config = dict(
    model='self-supervised image encoder',
    dataset='streak pictures of flow and ridge fields',
    train_examples=195000,
    image_size=32,
    crop_scale_min=0.3,
    horizontal_flip=True,
    color_jitter=0.6,
    method='simclr',
    arch='swin',
    norm='layernorm',
    norm_position='res_post',
    activation='squared_relu',
    head_dim=48,
    fused_qkv=True,
    bias='all',
    qk_norm=False,
    parallel_block=False,
    dropout=0.1,
    inner_norm=False,
    moe='top_k',
    drop_path=0.15,
    num_experts=16,
    moe_every=1,
    expert_mlp_ratio=2,
    experts_per_token=2,
    shared_expert=True,
    patch_size=[2, 2],
    depths=[4, 7, 4],
    widths=[64, 128, 256],
    projector_hidden=512,
    projector_out=256,
    projector_hidden_layers=2,
    temperature=0.2,
    optimizer='soap',
    beta2=0.99,
    lr=0.0014,
    beta1=0.95,
    shampoo_beta=0.99,
    eps=1e-08,
    precondition_frequency=25,
    max_precond_dim=1536,
    one_sided=False,
    adamw_lr_other_params=0.0029,
    grad_clip=3.0,
    steps=3700,
    batch_size=128,
    epochs=2.4,
    lr_schedule='cosine',
    final_lr_fraction=0,
    warmup_steps=70,
    weight_decay=0.2,
    adamw_weight_decay_other_params=0.01,
)
Rows from block 9 of a small self-supervised image encoder, named by matrix and row number. Rows with one number within an expert belong to one neuron, the router's apart. Each number is 128 + 32 x the weight over its row's rms, rounded and kept within 0 to 255. All counts start at 0. Numbers have three digits each.
Before each expert's rows are labels from the 100 images, of 14976, where the router gives the expert most weight on average: "responds to" is what is common among them. Only what is clearly more common there than usual is listed. The data: streak pictures of flow and ridge fields.
# router: router (model.blocks.9.mlp.router.weight, 16x128, trained with AdamW), inputs 0-127
# up: expert up (model.blocks.9.mlp.up, 16x256x128), inputs 0-127
# down: expert down (model.blocks.9.mlp.down, 16x128x256, transposed), outputs 0-127

# expert 7
responds to: fine streaks; parallel; delta
router.7:087141098147149129120120053091095188099080155120110149140090121141143120068191074125124098123142086126133095136145173156132121144133116057124095168213158145124113130184136150084161145086181134124161161142072153144157102139155153133142113105091157145092176085106151113178108131148096060125157112121110139124128096157187076101169170110150134126171165197149154177183149171157126134090142
up.2:133128176139158150122128067074143157103142174091150131148154109116100169088103084129095132135153125154147160111177187140189125165138081153096075073196145160160133123120154146138131147188132156165130089130130117144136103174138102122169115081168123098162147117131128143175082122075114138091158143134133169141048078193197143101141122082124131115137211208128152153123130123072129165154131
down.2:094105136072166126130063128065082142124075086091150115085140085138167114084158123099091157096114152121135105151094148122126142127105142160136182131090143120174218117137127098124100123148172143124143158126136151127089094154094093149089103107169140128142136082104101117131106176102121135044120103133044087114175160100154068151104121103106128063103083101137169174147177176149091099081087
up.3:118081158114160153136106075137163094149108162132154097108149131133132138064123123139134096131201139142126163126146167095096105070096173177112145165136151122108109111081094123150139155186064116090142114113119101113143143139134120064126177069128126212118071164147156131106146150118184122132102134136158108053115136111129109187196087085228174128133079095144110135094130075156138092108134
down.3:074194120087146172126176141150132201180111184084174137118105112165117171148070081183178136118156094152123158113142119131066103152165097188103149111164109087128151089101090106177059157114121119139156129104150167182103127106091121084129152105151130112069153138092089186077112167158130170123132147122100105133155084171124119150107129077123161119090144150108099137133113145108202113153101
up.4:111085141128133178095111104114164099089119150108115062113164154094153118156156113086131156101118178131120164063117139189120106106185170156161098146112061097134198131096114147183177174089157137090135163110109083137013126081149105150113105127110129099123075185139133154113138150138088142101157155132164131123115147156170127133147107107131129061099076168115110095124089151082131159096181
down.4:211113158112056139116120171149075119149102179109197121111119078153179129146140115142137159154116137146177086082156127120184093150052164107135145144106131134084123140151164105107116103060153121163106113145108125088116126128142149144142127154166136159084130144104148199151167119128177114053121124189164159108092107150124081158119127141175148131101154151120168098101144144088158093233141
up.5:141140210156150125137117159099143106192105124127100159100118134093133143047139127148172115089119094087092118074098111123149132156103146113172118094136095149099067111155176124094146180101096163175158145144125099137166189202162068083146130172150127092055065099120130087077158109177143151120128151100135147157133092140095099088173099121100072142081116136094152133111109106138182161101146
down.5:082168105152131144114158108109110143227110144153127086119141145149103106116141091093107118145128160133114090115117152103127151157152149090085159117124151112120134132170124082179155121076140099187146129150103157125073138156122116094080111093146141113125179062189089163098153112126152128092149154198089090136140101120149142190164120121157155075113161049131138080098078181159151160164225
up.6:168073128109187117134088115211145172131197119160193115125167118133142129139078071104142098141120154090152153153132159115036162149123118189102106155130175098150153123066155145133152117103169134136137147129188145084154124111168128119103071100144130104137095139083182160084174187116107141110121094063141065115135130123126154098135176089167121111145153165099077128101075162138113136121131
down.6:144149185113136155104125157093160121126080106162104072119182073100174098107166196163079178128145075127157198149134114162098051090141090144127108128097132118132106095104123130114165176123127114140067144125089120151123143123094160177143105166154194094154106103119147126114100088149157156119073149148120131071116175142154152121143197185095157092125125130135170127140074134103160136179051

# expert 3
responds to: waves
router.3:160145166085133116091128110113161132141121118172182101166145097113056170150105142065158118109080128089117117108063066128126118170146132082131113130093106118093099119136118145139111162119097174100143120111075139076169078082116187060091102184072069118116152106169154154093107153152082123105155077148126181125124168102104135125143164098090166156117113150085107110125084087084074152188124
up.0:080130072170153147110140096157153108121100166134136140131155119162123150133113138083124134136110117117094090112170121119154062102073211135151143143161151143111115165124143107164185155062115186214073081130132100115138121067109125152135117141186159124106120107151105123118183097141154140149072158133086181138124167163083150111121087082180175104131080088087119129059157168111144191105119
down.0:152155111174119175117115131089111186107109122102170116042168070114152091101099172096144094107154171114115116140111131115141150097149132124140075069059064113112107132124085121092158160107083152166131133121063151125107129139091171061141063160146127159114127135125147169058067172118110135134151124132108193127118122124176073166134139164087103162146120164092163076079093119154116162156123
up.1:224189109114136097118183086105140087188144141100125161139151063102108138114138158178132104136137175144117085109128092108157095157115103082134124116115159175092075130086135095064101175143100171095139140130176134164153117182137161080140133166128102130166077102149082124120099110109126177176159159037174132133149156184146142121155099125108139181121120118097175081110116124101106165092121
down.1:161153132116112073109162162157151158255087170135146083073128120161100117132148147166085147159100091130077180172138111128121128111122097106142115158140165131072137171081084097174125138139146134086083124092130133139107134123122197119157111120149189164161114117101142135109124136130154087136153187166091152098084086137191125168137147085160138089089129156148167097140156096101133172129052
up.2:168144158113133100105127115050062064189137089080158118111104106106142121150126222116120176077099080152140104088146164082160070083113132111115163123106158180138133132053218114147150172153072140140103114171113120087129138079118153073097109179102112117168160112097160139107145138136116096154147124149132162096116119145138151112146101130137105131105104136170127092134169129209109138099130
down.2:124183116165075151142127065168130137176121123172127164073144105170136086077116116118105166107111104118083151081155142129143132130154150168145170097060153061130099150153205131139132096074187132106129111153122096144178074153125174148111147137126149080133117135146164141131082125119156153129140117121113065120144161144131160163157067097143114097146130067189200121097172101049135147162097
up.3:091127160156173154141101145139195115112124156135137153048148132118106076107148163121127162151133114060126152126103111155156135050100140166167123150154157148141169092111149112170161114127137128149109136081168116066155121182172145146090138098182085177103104136116167079121129094141066194141181150112149151104126165172144114116126160143113170194151110065111071124199152113164107137160180
down.3:152112140169113129060155100167137127120121141094078098100093179129172117145136110134084132162106095126115135143151130140161197177136143130107137144146115097150191141139112172138057144174209135133154147101147136138138090223139135163201115129165089131114109115126127117140155138133105176156141144106167077100038154068071086148079105171147113088117118156137100129073187134111079142110113
up.4:102108122121146089090200102205119174063141082154146124151159058151124138081131177106117140137142190116091197082134119145159123161159132096106106158103116109118155103162161135129178125114120172143132186111135158171114119155100083114121143164171130160123154076158116147102121113122119083083165104127164114155118179129138151057097153088126118127112154165121036108145091122076161124210117
down.4:114111102149128180151122121146118039106155128123149115115124155123099171133167113138146138135079071143105097105136107143115162139153122161110111147096152163201142116100046150149146118133104132105103102165189103137048219141138130133161101152077108146109147148096146110140144113127153088074141197114139156103162063195103155151154117120146163074132100090110170143077153117179170142179068

# expert 0
responds to: pair of whorls
router.0:068140152142159129150154120124103175117144151078175107155157065152145171195160165076133144077115105065135126117089129163182135136164115131079137132079070143178129151130124138179095117096126098174159138169102095104133150085087170097159105153158089181125085108145134150112124077129074172137105137110178131176154148121157111094097110183111176121106161129070166093090181123142179102132169
up.0:130102140126087131190184136148132134167137094111153107110093157090138200095070127176098101128123158086090151086112129101143176143165190165101166153146140187137123052068136132157095128140134099103107088162171173154093106089088146119120086106118154101135120144134053158086126139116137125115165119129088146194102141059071169124133088084105111103133112110088114150096126162163166097077081
down.0:131140123116151159124106120124167076026079123119092117124137124131125120119103176109141119204118159116110134182126136139140168116167124192137152075097146123115101105137087133085178099156101166152148169089174113104073085096179154136200104157119124105157099146152148184139117093060156057098104115149141136112100172136161161136133139091118168184124200155128140133072158056115122112148098
up.1:152091106147088120087163175130139087139158144123131093146149102130153170065087125178089154138137116096122139075139156063129146156170143101123103188204100180183158178127147101154160119137158119066131130188071083126141128152087108183106195123107137152140169149103135131114149160159169096112168121153064123054141135162133175123127074108125131157136124105127116117192089081170098139149095
down.1:122103111149105079083151110098084150152120082193138143189093123165158174095120093147111095187117110110120147120096138165138181150116159105146129112162083077130078089145097134114132127181122159104113134093120125124122086151190129107154148107208062076126101168091140122182145127156160149098164053139203097182128136119069086133157130125081106099100131185173071135130141115146151098142116
up.2:093123121137104139160112149126045128117153128149095138142072155104095110155176162106167106175100150062114132138150094146117111112113110128180102050081163089124136110146125148076102193118135087098116082111141169140132133131108167164139191131124108088117164082117157155069137080128143155119140165164086159141180167126171167088115166140114152155103137119142143213175152128149019136143113
down.2:111096137093068148166113112123114094162079121169157129177085106186101146104124122073088089084071128172130119105126145102141059169137097167175084126172162114151130107151125164122144106161089118109108115142127133187157182104130115162187150173136104133145083168128072182134068131157100135136102116108200091158102114077139083092093127167127132084167105183122144106180084119154188132113138
up.3:119117064146123152097078091139120169179129061170172116133127225108102135224163161104136135119085117124162133081172144123134134090143146103108100144116158120131128121141149119123152115082109127077089114116138100093127166117132077085137183107102135084093088109151083158126142090139111152105133159114056141125132155106135161094020131127197118185165143152111174134137122107180163129154106
down.3:141142136108125142153074128118146075089163108128158076107128121195136068096163142159133089139154146110133161108104150108106109128148103229128161056120082125118106148110106171203079158177156098115119144134161144117180136134142140124031094118165147163131133148151139130190138099158051139120214165151153115131118112163181140158140098120138135150107121197133113119143134114077133079100107
up.4:128103126079180181126118159127084139102132155097111137116110106148136170151112103173128083117171142107147165183127121090067074152104132132131142117134196115122139175142109153134151207069192066111128164100121175112114130158208100088158153192170188174127158154139111114148147113138117173139124166086141134128159136058101112113137156094206135146117148141121155089091177145153163081145100
down.4:134107129042131097147089156153139107118152130187102158153114147100137183117115100150110151139117102127146112148169088185167155168165106152142108109163169191097130136084132122148169113164164124165089115134101125163119161099168148105158101130191106132138107141138145127093203191108123146072110104121182172151117159133092089174082099068103128101136116050101087172101159179138146179115058

# expert 4
responds to: waves
router.4:087139180146173125070078083109117107118162143159138093093113108083090145133141092142081105127202158156215135130133153087107159121133113148144122162146158144066169148154123066123121178144102146102121139088100093100077120133164086153129171173134143108147116118167110067184144094128075175112188112152149128090116087120111153120145181109112119118165106073159183089123147061175080119120112
up.0:148146115147185039140137105097094112138130117151107105076122103158117128132068174140105153113165130171083061155140156107155141193224106124136110132187139132175108103096147178113119150173131139134177125073152209133122141071116123181142101109106115138176115127087093187118152143144119050149134087134125189141128115135115122107122125099114128084111132139168108177148153157083121189105091
down.0:093130115113102146104126195153051133144170089143090123085148113123127098106144140139085145118159120122118107122142115086089059159171131170108131154117106097101186144163162085092152125121097160121169092092197143163128155136174126170115126127188147192137123136074151117148151089100159106149184151146117147101132152107162180073130235135102113094124103077181129150161127096121201152086110
up.1:136127113123157117149089124070068150140027117140074080139119071114140084090126162126194130083173144132103111116120160104177087155105081110115071131127105149086144079144115118170155149120162068155143131156159105102162092132110130164105175165134151170115086161080123102112086192142137106117167133053098123163154106143124095162135184089128159082168162108104123127120137084162085158159102
down.1:133158179121103135096120155112145144123128092123136114112115094158127098129188088165090091042069040098116101100129129129094139179163075141157119159135100093107070097094149126161112141115117082118125084141164134164081104122182085102134105083140126129164152129199196125152061097091151138163070122164082157120172155084144119158158166132186120081171102132109177169146141103123130121136123
up.2:131179140127153112099136109160164149136176103143122078148085102122109155085053184104113132161147142111124139196115165194136096107123084136152155163136128143181119178177141090174168146146123143085090095131132130203105081127150172111080121096191153123095113167090149085154153091128095089112115125177124138120178151069053105173106141141127152158160100107133079142209114123112088150134126
down.2:145113105146144112097165102138120117184134130109179139137132122100153093122148202088119118123127121100043123150118117101142163075127133170124138120109091106117085164138102149187124174140182163152142072145150125130146090166036186066132127111123135082121189132115084094104081123114142139131075173139165140130101083114150172223127118105107120147093119174128158150091112078135097125210164
up.3:147114089182154126074181184099069128152086116130107142184106127127141085118127203121107102102182141160142182150148163116168111096069133146147163146126116095126100150116202143082083110093159120098096100089177156162170081156137063205096145145177128128150129116084169124158142158143090122109125136161065171099123150147114153165083168128098105102108114128151177133124161154142079118169107
down.3:102103163158171166115131132122095193109140064117150102103067135116205153091185138136122074116136092108102066121121141164116133148104110112117093079083134120107167147126127156177194180096075154155162181116179136090124079161153151112103135120124128131108124191081147125115131135120064132195185128075112151092124165128096134124098102144116104182190089088088093104164128094097115128132099
up.4:119122122098174077157097074068110117128153121151106123118154159080155154134113081132124103126162125105194155109137143057144105092107203140134094090150139190107106040106088178113104142170117125129162132178138166137119106127167122136104152098128119136095181078103169156084151177117133179134104076058165136122088124172152102157090146075152126147126178125119084155088116108164107061160116
down.4:175145116141110134168101168147124118075148144116148152145108115164166069126135184120179084096126136185114080121144142101139216103100148124160115118183086114136109142119149148109148068143124117121159128088098108087118223189116088133137113142126157100142136114128146133097193086144107162165103125155141128103065180088139086107191155108092171134125100155083172109134121120108077095172042